A small image classifier, trained from scratch.
Model: 28.4M parameters, 48-pixel images, norm layernorm, activation gelu, moe expert_choice, num experts 16, patch size [6, 6], width 256.
Training: muon at rate 0.0026, 8000 steps, batches of 384, held-out accuracy 85%.
Data: trained on rendered dice on a table, 145000 training examples, 21.2 epochs.
Rows from block 5, named by matrix and row number. Rows with one number belong to one attention dimension. Each number is 500 + 40 x the weight over its row's rms, rounded and kept within 0 to 999. All counts start at 0. Numbers have three digits each. After the name is the row's rms in percent of the matrix's.
# v: attention value (model.blocks.5.attn.v.weight, 256x256), inputs 172-255
# proj: attention output (model.blocks.5.attn.proj.weight, 256x256, transposed), outputs 172-255
v.29 086:514567463507558449430469549542513444472528531428449489415517472478534579553472497529469537520504514536510471489582419492550527508479555548481514493480519518466502479548448431591440525501490497552482462544543494489496455485526575560486532498574471516392
v.30 098:478437507524463498461515413489496498547436492511535543472522578484579481481565482469472511418492540544472479444412496563452447585444540463465459468487517505450480516506474531530516597509550545470556519482503557453508559492553579471545516560485540544475
v.31 105:487503528565500492532511516482486479498521497450525446480394449503575482454461566500494499545501511528495589473559486481541538471494474503536503514518487514529486493440527514495504517437481488530472506455458453516512501514544441537518472539397491502577
v.32 097:479421498521549523506531492562465516516525504555445467473487481495451530544529521461460488490533504486569476525512512498463514460501502478501493481451426498515510494446517460583499527578522530486482538588464480535532559512488509451485513492439433441506
v.33 111:495483515532451471479537437551492477501523471445455517395513501524523548487495462512498519508474484584563528442555496482432464446532568511507491422518460492540430562605491464514532527501498522585486489484544465530456450510514430513481555462556522576481
v.34 100:475459490499523522478512466494480505506442498510543491464499524506528520481379458485512489490476545439390544512528509497517554489505537485430483550512517513454482535460518550558553488514537542452454510474514486466473545546525424519508403511504489483529
v.35 098:469551436521438523549433518521482463522509536530508511498528404500569467513576525454452479489513421457463506494525546491542478528502524511514501527518481517486523453493516519475494445537520516471550486473515513435533520474484507511461525496473521496491
v.36 099:509512489503477545569470443507427521484462496499491442469545526486453562515510499600542521526544461553428473500453499505564505587471541517505561592589521511498471464497508492484521517509524498437471465441476511482617559557512524503496477518474506506534
v.37 110:507489556466462543470481487496570516511544525507479557526491528538534516457445510536483428577515473491532496474552478531500590523472542466457510542492478503529547535377472467492443507478515477451462524493481469537539449451476486493519462511540522457496
v.38 091:607503456474486486483507496475437500459468550484415525504520559530407516415480495518456518534500501541495584454546434544467543510441497496363483554564495542497537569531499553509560484494524446522545477418496533479563499518486547476528433462477541422560
v.39 102:473532510446448549571375466476487439484468491457475484474438482527562541559483457498451523503485540505514582436486511436469568536531497514454492537486464515563489526518520523533550526476593507524478484564517486450479539424474487511467483569509518481555
v.40 106:494481542516478449495513480489501561493475553419562437442531502489497500562559519464478505492456483545489512476527444522466446485477472514477451576530540513489425488507463500531448453519495533508536415483510487478504469555502471546432509550442558505509
v.41 096:461476547477503413482428463527511510548474589497550444491484474516523488443517476492506470439460559498508487540435507478455521491516467448567465581471537485502608524493479446525481465525427539527482485516578501455468512470511500454489528561442518514534
v.42 099:467515504501578524436523515450481483442523543556549468498503496480563495519448484489436489586448464489487522497509520554510557453525503462529537515469509570439514476493539500558562588493523483557439520498505431469468514519486529523573443460553533494476
v.43 094:547509475487474490529523560503554541508528525447443452519524481521491492509573523520409456473511511511520570497504480571491474486477452521555466542484481456551533462497523494477462526550569446440470475522414520464564452494482510547564572492463533591483
v.44 094:461507531473505545518507469465513485467498497546522511481521536492505537517509504518513462501568471532495446555458503496582485422544453564562511528506497473451518513517460468491504449479582482423445565537566449553506498515508521509486529487527506558488
v.45 110:522456491488461565466480418474565483509543496525440531537455511555458574441525493481516420459502551511509578531437520467509504504497484541492473480486541448489577481513552548547450528506458410479485537410506465459506520554522482501473495482496509496486
v.46 090:505460529432503461484541507498490504430480562562487499527498492453549506516473486450454476473496448489477537546501450475490499567451473462487511556469541533533479433428492518556521533558497501528477487546500531464496530446472432469556525482428440537521
v.47 097:557443552531578451524514484521480505510525543495530599481520470499416480490504583516503490488498507542471431535468476591556457479541475491452580429443572455464491468508466479510505513553470462431499523499468457466488498664491511532525467474496450460510
v.48 106:431467450543480583493506565473526549550447513426475660463468510545529528498497538454526567505563527501477490565557557519415542519511522493485454452511542542593507532511479508507457548475429529545558484490457498399458485504564452513519464467493505513547
v.49 111:477515478490509468566573576461510465430554537504494490497487484507440501505538495476487519518533481493536522497491505454466475506520494495466493454507517517516488486424493492469494580474443446525508476413476438518483486587571463486501494454559577449504
v.50 098:493539543537580491523453448507477548520482533421472425468543512551510488518530547505561493498471431494507512489425520493475454578459464501557512567493497462491548572500523495526500468534580444553476515509481514512471523493479494419526536500450470517460
v.51 099:449430413466575548478474468529558529486489469476484453411471476419431520451456484530529525479479489487495490512514612464528536411484431510479515536506453504485453439545530466494514528446488520493440506505482502479421535484536532464553533492522530472475
v.52 095:518520482466500518441449557479504506471438506483487490458517533516462526453488478476505529493498502526521444503458569506502495520514546543485504490512459481457514461535487454567508465438447552453468482449527599579451486424528514457446507454504477522541
v.53 096:437515589423549566550425501568527513448549499534537506469460516585514543533472449506543542484505501472546557472542502472493497484463473528544458534536492395510532424440498515459440443455504549455487538485558526483563508485523480529530451454560508466485
v.54 108:479463519493555457541508433533518521538423481484460500502481519515575493427517489468531499540529520488511475433548549451463507459491490508516522538563467529503499496516516451524481463466423462573436548531492448523473523535494497571435597488486450493472
v.55 100:480482540458490507507492488560416513474525507528536496565467521492531547447472471597423435523515493501550523518524430481422523523482526505474479525530539493490562408495569520537552489448505538556494460449471557445504581514527508460488540460442538505452
v.56 088:490533467514486524513473523481492456468533544463572495492611457486449545552473498557514478479473542478499475547469564481504475364562537521558572473538537465494524465516536452492488423549465532434507510490553536465508509475464451505534518493567569463469
v.57 100:521496438478511529421485435518476478528507458541444497561450529512470540456512492514466520522487445548466484511466438556464517570556447432446475495583566549516448532425584529538533536467543487491521515565528432471502491465454518480469519515512526528542
v.58 100:473479498477481515542467473523474480555469481498458533523435499495448441542499585480528504518559454541476523483479422455583429521504513453508479486484564494484433512504523472523520536438552529515537482472489537490505609531477514467513472481509467574456
v.59 099:509539467506473589429495517497498497510434544560469502519414513464454487456458471512491484531456470498553508498478492527592500515476528448526499486498506518509444473419456469490555513512468472565527484473528491541545454488548518510570517469479473510559
v.60 107:523443532506449504518424493524500515497476493496519536517458550525501536520465490515494472487526515627486428533460482539521489582572451470545513501457530543495547579555409418472515495406515466479455499528474573560449493502534464516434494487506533468578
v.61 100:518509526426476477476478489583507491470562451584517565481554551495519477496470504459529485444514449497455512478494487551507462557494555577449540515461568497538456423478489461456494542506494437479463545508456555481525489501552476450542535494542494508522
v.62 097:532439488501551522452559547495482493459432487505480486492497511474618443484499532475528512547509567469466583527501451487469580505477553582581417528496485401493505532497542514435546515394473504478474428497454540444575514506543454550485480527503540532519
v.63 101:520504560521563513589490444514529554538445472468478489425482506519463497534532405447544535483473487523457426497539520395513479435485444511587494554470551532483523498472478454472461512506474522491462509492541509519463510469485510486522401567474532498581
v.64 106:521562447493500403491499553477479522482403452533503445454533459517509533590556526505460522497562430523507544512511500473460526462504453512614486436519438517479508517464509517472473486497525514498453582441511532509524516488514505546406500515514513472600
v.65 104:554542466568525443473532487500543553476467494448472442490457600465455417519480478537517513428473493460504479481525476554464450519540511550457399515536481496503442499533470488532469491461542477463517485572498525487505528517501513446546579515587534401526
v.66 096:466532403493454505528500576473520443557492490487474514519491448516504489551524511514497492546535494492428460513587500527521598402522500476552484399524497464427529477479541467478457451429455522559507496590432533483518488490428436474514518492416474577453
v.67 099:511492518485481452587508488508489533456435452514552498438428518394525521584496503402536507523584584534493482561486491485467546429443490569453444501500511539547502576521533446555481470513482510575470465464539514523491519470503517494425507477447537520486
v.68 096:521499480484513446499566466481468532456564504560526509548581561582443504543481629493599501481509529502481472504537505522489508440546559507406466516579501506506536538560568506468444488460507491459481471528492479504505542517537562505588513481505470542416
v.69 098:503522441525481439432492562570524538549465536525508592432528466488475517472494531472543584425545533481489446476597499542456614491470527560479518462462428447511505462528461522555515476493506483490441503454515492600465494540533513556529474451511475468429
v.70 099:529525383463449467467524452487523492462458499497450465460564522470575497534504497518439468465523438579452454512491519444504528538581507425507511497501501510542488474549550431487536480481506534530502471524477520523427486513524472586482537532460474525496
v.71 106:490440494500491513548530514503426511505535531470519528551476543530472458506498450482500514513545443487505590455552519543427524564539471463501482559524526510506510495503514484451461502437526512450506516548480516484497455559576487481457417432537445490535
v.72 103:551452441527513518534421530494515474457458527509494500566512487480544456442528526559551436512440486516521497505527552480478482576485442498473463527475436511528473541488499510523532479568540486462528531464412388436470499457491525529537434504455465584448
v.73 093:538479496465512482524577518541449528504532522511505545454502461537528453530431518479523498435506468459542509529483538525524561468521421528475454496510434466428520564436519465540533480516631509465493506474467486536484474543508438505514582484472471523569
v.74 096:571537503520543561510510597505520545428568486488507484566492453469497508509396477498483517568472480518461561547531453558463542515539540465526618507482470521508526471437473509420500550515477503560489439472462493475463487473449458564513519503550509526504
v.75 100:472461508466464488468525546460501509505531560494509482492552465509501411514464441513501556446468470473514507487505459467482530512496482477453471442497535514466440499545469545557443383581498439485470446502501502486502462533586485515473485494501553470544
v.76 095:510459528532501429521500449533480504479492472506486577497496501561547450488487485561507475461474551481459479486479454530404483473453492508544574475535484524476448553473546532473525516455473481500562450474530558480521506481512498478534485522528475533498
v.77 091:488484482547543525512542509520501535499475473459551508535476474516539398552497596610480475472525519460494530405513496438446473504443438563502526506522507490576534568478457535463431410486444539529521509531545478491517542495523582532504461478431493533497
v.78 106:507543457479491532482507497486442543486512470462465509553566524538530473478521467523459513434462483406458636441522510573552499523503470500470522452564493558540467518555537516430439508462556423464523485487535461486393426556478515480482495511521499471446
v.79 106:535501448492499549490515484456595465498507536526443531498502500445496536569479517526557531548455571477419461515425492507477515476517496463525512443457532525512521483472461490551433518465452572551506483472434479501508510483443492491470508485466474446555
v.80 092:525512523461529553512490523535499477489486471541556470526520579464549505495509510462547489489514467481527470554503463449431549539522475490478485520602528489420478407502520487536515462528502462453529500499521547505523502463490505478486478499415514515555
v.81 107:485498454494442431548549514540465436491506501526504511557432529521551503479546494501471500517462417543506500532466471495442466536550466453505468531478497523474458494512487491447528514530523502596556584582459486422504507523484493532628460551547497506491
v.82 095:455471505376534517459475479550586539550530528474500509530513486549549422456488551491487531498470559482456574406488480473473437496539422504542486512489437668507483425535530519460464584481512485529537490577528484566469489504540482459443485467460540570467
v.83 106:519473517508499414492448494495554525434524445382554447478490504533526487559435462457532483441525476490475459464578485495567435425493474501540489514546522471576558480505530515469513507547603551477452533473490461520478516557444497505469465508486468585481
v.84 092:528555444561532499490532496511490426488504483530502544511513502514515570472450514475446513536461547410519561475508513478538472451499419531479512519471525494486466515493508527531372517447384466468473516457470506497487488416515489490558549510506529576500
v.85 099:483459499495489464625544480498464495491484472538463457499541500449517499526494575455469518419468555490498512473551543453599451503505481451507507590532489583498447433488519489493567560472550471476510477468494514476486495501521416522491491537497433511468
v.86 099:469490472461557556529477493469474518496492528415490503470527503558531447536524411499479460539456495495485567556493488564463448553531435407524507549435461600527545508470510527453551460471563449584498453526475548466538531503488510504518487533516485489508
v.87 095:502455484511503490429459495524508467498456554505539599554550578533515524456490537514517529478523539481493541578487476534451491499470522541508485533544568541471498424486561419537527492503596563489521519570527479453470479510528475469550488471442514548443
v.88 104:383509431533501515527547510601518489520496477559533504509534495536490474553479493462489514526636515460495554523490537502517457449550518539486437413483578507485486542519455486563515456491504447541534535506514540584504521501442490517457530502512517524427
v.89 093:538505416512453466386544526477519466458480530458482521443498497442447519418485463449512494485490511507525474504468460529517468518530513487475468557525537513487500506538453510496515497468478492592499533499507480555431569510457455501457529534571534452472
v.90 103:475540414523475554519490514556442516462464569550460440554523428498459495518456542547535496467502399525432548484504481559444474556492479560527495559558515464535533568445487461565452517521499525522507476464554474533470503489489529485466516468504490440492
v.91 099:448532565543482459546556503486512442498542490457415528507484433518529511581538520549489543533517528572522462522532480465511436495481525493496447476550491519527546475484486532540518440476511451571492456516502476537542534566566524504481540515568474496522
v.92 105:529538496483476480558459529447507432488503579555466514473493433530546470496507507525467465505507525541475527488486491441490486456521512582505509542468465536546554508479480546475577534489468506469528513479473473509438573582435448500502526475540441562484
v.93 103:536472513513482517450512520506519496462489459493529503424516442515538522504524528507496460487477548506551504491428507480553525572498466439497533449519498507470466449583487507477506535533551424433473445493506557422564550479506440482453542488536494486454
v.94 100:575520400490463510529552441529543434453456519556495534564502477495538499494481517435536560451525494492530472508497496489504603520448538529502529497467517417441497498468477577492504571511521483484510464565455535477464430470468462574516506516547477419476
v.95 106:467456494490460509513368495475526446473575482445559456499438520503539504509617443531521557453470487468535519539537573594552531503524493521434554564530537522542503533504532521508553425474487575440497488479457485507492568506542537477524482479500544442488
v.96 096:452532524526487477481527435552540532503503492444475524499559615512552495457505507498449594534484517575533488545448534448507470507477490529535509555513506493518456412467474511480447512581519486503483477493458509546478467494552458501455453513536501465513
v.97 107:521510512504491562500462469505444504546482535489549460439420582510493484488525551509481538493516570572551591495491539452480538477435566481459514448495438538509493482505507481516460471475524441533505489529502477587480467511495532507553454443516465534529
v.98 097:590470488540516456482461505473496409507577519487505499465442578477483495454586445481502490520549451455506476470408537389571467503499523503567512518529505493550476517501529536543528580489562546482488526437482534463492517472492455462504495421487526528485
v.99 096:520454495532502561466473501536491462567449492534478469510535453544482424505463554549495477459457504524549519452488475510466512541511424468459512468468505528589493536468464419536482559485538459483512511480565400460390417574496485456524486514513509491478
v.100 100:483471547501503438548522527524509514532460545413531478561484576481589480562519490471469523563500471468511491516427471579475467503554466476466459452496480445535512495629498507526503462500465495492574459541549492541498480500527459522537499514484442497488
v.101 107:472536415517498471507528482528462493564511505472530476449477502488503517487503533514466443477555527483487478527532478422460535586478465415448414516502480450463471524494532452466487404455515516502559506426508504564419472455435535495489548508477421528510
v.102 105:542448514529469550534474527564426456473512499522573474443587494531434454479452464494504477521505414508579497524530505458431540587495530578515473457532545493472532479505468515487509486516539550511534476490524504511579485533534404522540478501487495451524
v.103 101:575493375599467538518507493485436482540452475465532439516432507553514513509443480527466471478560461433472533461496533527486520479522549545467457492466497488502478509503422491537453522587463513427526475530475495486535453470472459485512513545448495424540
v.104 103:499488515402515468537449516546565481571449546489511432505454573513521562484454511516495563516423463481466522499499486499562560506549533460479475460492500484526464465493488564477487490460527515469438507531564483503552522505495512545460504494482507466560
proj.29 088:530547488499458531489554501529495509517588524435520503442435537471447462494501484452526542564535486452479478523443553482571464439541454494444484558481448457435522524544463540480457514482562456539537536525554495505505535541528418545466435486506539512475
proj.30 102:533524508510491477565518558497464487530548494502547498497470559474529520530486526486534496533440401488564564490482480530471504472486445464479503515439459503478479502506523477482508503478491496559544501550505522561527516492559603474475487515501522479507
proj.31 103:488568508501554500556467521546482431495491478529511438541538539483493462493523473472457508486488536520472459532520549484471454506533534478571416474443516506484482485539503548469537516495552437499563487463471537502454511498550475522556489536552470493494
proj.32 101:490547569486521383460497486425474504525486513561511540521511485495512508507524493465545478455561529477539388394457464482421507473444522526548499551510474422515533467489552497469472447513537520418474554490470431458427479418502513478488515479521505528539
proj.33 110:476526534482485467475530556449500448424460523469524485541520579439480448449462588488515485494443485541528482524538527484536444491509518488530471522547418489474457441523486577515409429467516526482452554548511556592513502541544443555471520470482573469490
proj.34 100:489484500476577540513428547490520482458485457514537515512496513487480546527475492511482552483574503450445554565600440450603534498526493481519528493458499434493532459472437487486530496490477494482512466510474488447422469524550457474532540508507435550514
proj.35 099:486490457473441591594522457576485557639448536508547459468510477485492468531511450572505554431497534492491569525456534478531511459433470451534458508427456552486486533487502417527522536526505459441586525477499507447447531552424539495499525531482480505422
proj.36 095:471513478456535520512494476570511489512445438519482538484518420480570497566534440516545536489494488440524478530554451489425523536450534513548483484491526514507542511442546382517488496488531511549514457507591464456523466472441498468600544497495508470564
proj.37 106:491444518531465482529527481539510546550535544504486485465573510461471509450440488517509471405527473496488472550496546517485485493478460451579576463452530480486544487554536410556519522499464494497485490511539510449507513510460513546555482494462479521478
proj.38 087:437515468475517515531479514464520532546506491480459510458490422517502503499546547612563504531537543490512496479447456493425494425528568458472463460479480504470488467511448422520503447547448501536487496582438500484520512531521463516496540466550463486482
proj.39 101:519493481478407494552480480418537474548429561421519508429500525510533507490457472514521503475491520522511532557493499499497393532432517463543516504529517501466519475442460454458462518518507456517541459514496493431465522552604563418538538497490491457466
proj.40 100:469442508511581536477548461530485525565433469501467508448520567494451428451546517515469544551490512589532505553519528483540534523539447457539485511530459486536524501401476546536538505428568512485406566499490551530508456521521461459480487478552496544577
proj.41 101:519519531550527558518525556476522524537498426441492498548472485464485484495504444497405503577525451551604493486491508482541489534500480519488429521467527498501504517423527536523548536569531509427463482491580478531463554546517591461532485463410523549489
proj.42 107:516475536488521496497471552475495527516553443499554470524492452465486499521533483474469571485476498426500495507544475575499528468513506509466567491485504490418491459522466472443581490510509408509516494514456499553493487459566518466477482513529483455505
proj.43 093:519507527506463423502517563584505472543499499498522495486496513466440491455531513511523528432543476492394472470500523438468519477527540538491431493514519520492530542509498512585424494529507476468518484483555505545506444537564529532537479469555479517507
proj.44 091:515524587471506513484521489537492476517535483455479541536468496516540514472505545467475472436539480560410530516545558468517477502518466527499404486450427498554483392488505502456488480487444455474485459402485531479468430524583456475553492578433515520538
proj.45 113:464487545503451474442453480527534515433448490517567500489556520470501570465437535495484493476439580473436450545555417487494486469476526555458521479442520599483594473569447502508451476415462417505480505503453541506489513372501576495481435510497499479550
proj.46 084:531490497473482447554540546516482478496513418462502463520437470542527545548542501532489523512414503480516510499545498489446519527510543518469498553458472475447455605475545485614463468582521446472542471488572543488508555501491447516538534454514495491467
proj.47 095:499567530438565495570488470422543427443496463547480528491562546445502558565510539464504491515504511579464517451541490500540550507458530503501500562502504463494550498527614536568462493480568478494523518433517506609446425465551528512494505537488492527518
proj.48 107:548528529566471511437506524522477516506450534495557474496518563584449450464529476461468501528487602596473411428490445488570473517479446457546460520492445510454574551513452460457562526477505516486484495503428476461494490552459520556499429467472495512551
proj.49 102:496495472532456519452602439479472496481474536522474510484499551521388470531487498465529486471531538533522503499465457539555446436473581523467577519511489499461458467533450482484475447519498548497484521560492522495510522471492492516374505452484448602484
proj.50 104:587519543517517575504405478530558466483487465431506550501502483501493442535459476479498490499500499517475522443478483507533486511549509478463420459476493479523407509421485486480561474515512440565532467451502531505525538522498528422540471543517496523495
proj.51 105:570453531540473485494440623476544513497519519527534489566548512474483447460512466445528457520537593481491522504479479518532562510518525464485486531506527517492516460515497551580504517518522541437477543550531488484485492475494478429518418568506565484480
proj.52 104:549520463535450543522515473470492468537523560425481492471430457488448523486551571474500485496498530551539589495538502505533458556551494464488461428531454514541493476530503430479563536497563485504537455541470542536444534503509494474501525510469474467482
proj.53 103:573477474501448476503453528490544489473428454535511474482522499547557562424541445559481470505532469467532499481502515475494448450525481467448525503434538586571494482528513526520489506500470525506582510530506485554479452473500439457493493485496483508493
proj.54 105:508521421422464515513494573494476464475472481432457528454461499531425553491431495535410499509457482435507488511553523502526481541486501475500507492450554486472479516463522471438495509507523525445511448482483518503503561449442529434499434525476453565542
proj.55 091:564528479489482513458462571468508487538483478496478453513513527524508548551481498470482514453580516503460599472496526518505580565403571527494496452418571545497476490442487488500480448541485506465430562474468556409507466511486446468468475503584494458441
proj.56 089:450429497530518521506559486494552451464489472526500537543496558508526496480548491466484483513522469484407560529558454467412477519502507533507452542480493483525477461503426572506471547500430568516441545459499534557516426532543555474478511543474523515527
proj.57 095:466484440456473535470438530504504492520498553471443500428548558441516467536502494485416532476427528477465532446524490483427448462488460481542468495492550460533500480572481508507514495484541580497495462485449468495467528523534517554539542535581605507521
proj.58 091:574524427442497527484469503485506557524528530548475561536423530514462565427466506509500536457520467521512550463537432555484467525527542444402476461451501538540456461455475482585472434435530435491482447565577462464505508489463467540527392507485487508579
proj.59 102:460488415481480513606420509451491542483467501491476466513572531553507534593521522507529468546466489514524548465498476527412456461543444465535531504496509490514562455567426492513518531460489450552514485500514533489466614503437535516485530527500506517499
proj.60 105:498512401427469491493526447475529525518564509456562477461486472454493562523407574542521543545527502528465491510478507506485444488451460553458445471473501493510493465556520560537549454485441509516439435516550513440469515574517502538532480514453508453540
proj.61 109:487501559491475534538435494442540548449485495561508536490441499509506491564513525578463493473518447503483521475488524475498531515510424418480462477493517474500529485432497467484472464478471464524507494546476514428435545538504462535524519508522471490541
proj.62 105:423504458570563459480503531509517512510490527528610482464494477545546435477566562513455538562475467474427415502588433431511553493467512497458522470513573528479497538516482486493524507506446484411499541518477532486544474478535473522484565515522507487533
proj.63 100:528502469486471528522508503442445432490509477464498480510506554505488539510494521470523512508498527485458528480520484502514475511439496518474561495539534519469470470478543535474545465618608521529503467520480536436581484444506547486497490514472455579430
proj.64 110:512464515412584453511565513534523457577527497393463543482506496548523497401492403438547575483482538476532516469506598464503520499499549502506508497472482521569538544516450497426476549496468444390535506477503488507484505431462453477572493538481471526428
proj.65 107:452511451508492418483506483524505449497486465525500518547518555564470521501510433478477469465582478527549510502467519530498454568482394523501519485509498501509528507379510472505465431564536559508554560475421422478542476495507457453430474501567589530540
proj.66 097:475506466511552504499444490552468540469549434525508427404547466386424494452407498550471418504483530506493478471483527446541436467411529514504449554529565505541428559483455477498537572528522477536485528479497554483522509481486482499478522459547470448556
proj.67 095:532446491424526537435446549513493467537485527449469473493500502533512546505514557567486509458530527562525540479503509432484543524462590508507576474514518587480487523506523523451457490492511454523546489454447437515484530536461457496543544507493527512576
proj.68 095:510504501529505483471471565433432482445495452461537523505520448457600516456437457478422500477473543478530518469496497565539509490474603397572425448557468564455423460454505523482541482479437588553447512550506524460496509523541480554499524481467480522525
proj.69 098:562507514481454569446488543568524505458494452461541527505528515535533521526489511544548509510544575497486490513485564515592512558444468450503430485439439562476476501500443454459482525610503464558509561467489486461502475437556550534512469548538448528524
proj.70 096:485475524523457554573474473579561531504564470521581499449476541571401514446508516532501523507486496507559491470481463375441477482505426448429456492493526502501494588529554477471504450605499500469536482547498475576499460516595531478465427493500564520411
proj.71 104:473572546526519499590503510477569498431505539551470494541533433415600460567503464450482522507460459487497482489569520598529468480455582494536497482495543432502477462487513488604500489385526465560515458466502553416515510481480513561527576504469514526510
proj.72 100:454508544558500462482488488538495534574544458467522482450535505506472543492524534483507529512493489432471426543434529548523538461493467492561402504495598543533524508545500464559511544530483537440501490525548569484475509417554509518464466560491513484439
proj.73 098:491530461441528475511426461519505523476427496474545470482550416531457543597503481457526537488488489553531502553512466498568541445498542462565427572445470522475461542496576556480514545533510475508488479477531535527529504410523577470475535464486521492478
proj.74 098:483471530469531462504535551485550546482535493518465471515563459510493500462545511433503489461506510466534542507466469479544477556518579541466531518495542540502467495535513452546433417424485491549556577455507520526439424547509475553479420507545511408484
proj.75 096:476530548436534498562470496506472491500491490505536586557439533521561526514486481489470515500580574568512485447553576561482480568480509520532525474507513516480547525478522526490468417510479485517508494503437480556537508477531542447464579429475483494460
proj.76 100:448459486475551546511503559476437458467447440510516498554508459514542496480480517540502541522517511515489504487536518476538550487538509518526491545458485578480508481506477504525548578479505427525500542427492481502520490487482508504470498525508517481479
proj.77 094:503550524539467461455523536477437510510550581465497499553519445531572511513511535471514464534504456516530475439477547505522508544500547447453522444452449487540548446535448500493476420521548516506409415509436517465540537470490463479519492483522470536485
proj.78 107:495426441576516478511423435584513516475503526510451551504513494481529540476503439539446494527494563562497460607571453484506573450497538485508487452448477476474491587463508491503494479493468529544487611525501514531508485430589544502439512534459496546511
proj.79 101:516462462476455531523408546502486547462492555514507446532541490559498440567513559489491505545448522542486496431547528498459529583533429528503407553566532366526519486556469558538417476472577559529486491427511513491479431491545476553433457493541462483479
proj.80 093:468503510518470461497411498459451502567464555478508545521444522512537512477442482465418492540514574538494552491573471529417473523543478567420476493445530524525456520458530482448457581457415533485398476511518491489549548483521534484486475468478502476464
proj.81 106:409554494548539444455465431482554439543524517539514474489497491476449540450574381498480517503480418444476492541495458504464503452547491484528527513543486528482493464441452476499496435462522473522490439560491496492536517498506479418462521405453507467530
proj.82 101:471541487530527508551517460462525487452504509512520429485541463461454510524465468533439504475527515475514480549551596517582526476542493451467500405569455485498486502474497528515547502498484449505527502487406580482536573529474480458478488465506488483503
proj.83 105:482488581471534537519492502553464453538502475480519481486466493454450476492477545541533418547494530474521593553499516492476524509499510511483581382506565539514468547531451462499547513494490477463501517554589537431540592459582430500489524549510499458468
proj.84 086:520524410483512458492553487495530552491533544514503475516443521493546480544486432523473508521518506504437519455419521520487484489527499530477443554451550434565449455497567485419561590536460455500517565512431478555512489429438549545531476498567485489492
proj.85 100:459526503573466492546501450488478502490576519472490429483451446502440567525479476519482479490463431447584441544532521537456488503446422463488517514502519427510529532488496558522490443523502512458508518510521540470586480504570511460528517504581594504575
proj.86 097:507458493493531491474503502505564511567477520570539554465533553538479546475513543517404489504508579590497477537525419443509549540546514553440509526574468548482456491523472478538548435490471570434484508475481448574522465478459484536469456548517506450474
proj.87 087:440501441476474510564539513509516524520475460556521484502449493491452560499481540517474519476524475491495531503415454532488519510507552484505521499462477478473430524537507507498485575483545465502486437524469480486439575607469521497507504502559477549473
proj.88 107:469535488443524553475460536488440514484502588550586504581433439555484462473527520536536538500525478444501527506528399435537503504565516493501521553446490551457447480499438488499542511455453499440430562524439486495505502492457543423553451461466503527474
proj.89 098:511468527447448481577542580554521479473517543519512427498510529503481527446495542421575532566475428391568532475587535523539458537518546550522517532473531459434430525527561509466454533510488505548503509467502512425472508573503472469504489543455498529486
proj.90 109:524528471504463527525490441465517441513502501432447531474499520573493463504471428471534456495483505475505457438513570487526463563405483456524559466519476598457491445530498496555464492541497472451498577530560546548477466518513444595521509556455530474524
proj.91 099:548538532514543487496471424496513568465487483424481520597539475502496466504487506500444493550508556539486496468459452578420485482507473477493533417540541561484524474530445533458562505489561558463487517392468513465482504477550550527547531484447505500544
proj.92 107:441503522508549475463606437510499526491479502476504478502555504484514495502522559518502472533443548465519524582478483545560515502447612476520538518523495450453476497524483512500497521544620442503497469478565436468435473510430526505473412492450453435518
proj.93 104:509530424491501518500416507466481497493500488479518514497457530475494558488437502464483502537485469501439493488486418474517515567520503534518454447525497460477544492469483500500479554552509467479552514537526412531521544528426581501449504495540517464478
proj.94 100:452533537439515540520430505514481518486553469518486467464508519490583540495471552528495513462470563491456525479511581474556491525472507506577440590424522453480506450434523455495446517580551510536570596482575529511575458497450443500430472509525559567496
proj.95 105:534480533467493532551562528530501474490437533578499486496536442543464514482455551519526462512519467491518601470521452534542447532484497490456516475496507494482592475438483576561501495525481509569527507568534429488466459512524489521456528522526466518520
proj.96 094:538520561482553598500524510486529472541484430469465430432481543539512550505513490464542544447549501496448445515458523510484444489528461450468570440521480474498506522444495505465508473476479521495509441514534508454559568519535486411570533534481492543521
proj.97 107:546533492453499555474554500483555496537482557577555523470454519487582510456482497443417485534573538481487530469593520461462544466509542500470508470467491489492472554539481557510506477519508516509499489456516551507444588485422556517474567484464515485503
proj.98 102:545455481485484531535465546486490529525511491466491543455465516453428475409472510604547424536520422505430550495501522568518466437552482535542529508514548438504457516520604487515570526503489438493473456568617525460514525525458479507531476460500484503445
proj.99 091:509494491505531548491552456494529503559528456468531499528515468535410503447450459535436507557494470489550524523534533515531481495441528522471516503522390516516531601516487491485544536528496405511450536568456461520532504427496572514451498500399531475598
proj.100 103:525558471525519519433532524494440441481459526474531505483540461529534470439567542505529525437483448602469407479539490567515521486517547471517466490408505555429500499482515499496534473531483493479481495473448496451524604495503535465492553455518519501472
proj.101 109:527471504447517469504456493474573516468477522566459606472489503519423492443517500507484504519461559543506585527524534402520496470511505542462508527472458550541419553526526441539528573568450503482486529524404490520467508534492530432499421467430504502489
proj.102 110:453460518503495405547534487490479545518528503568436533540451456507553532477549505468537575525537577519501423461477447529483536483439549419577540549452434525487545452494521518452510541474448481460518509505554531466469519487454509558469551497523515487551
proj.103 102:497484480504492422473459484494549418489541573485548549534431496557520519531507429514509478532577467520510554508499550516458482527463597453524516575513511498481525464560521427444453476461510485554467535391585500520499506445457527500521515513495521514496
proj.104 105:464513574566461525459492503528450454469565518521419493574464472430429573507536573431527476521467445529558595534484551522473463426525500553470482467497528436467541519528513489520549562558501494518507484484465565480535516536497534554494485452459437483465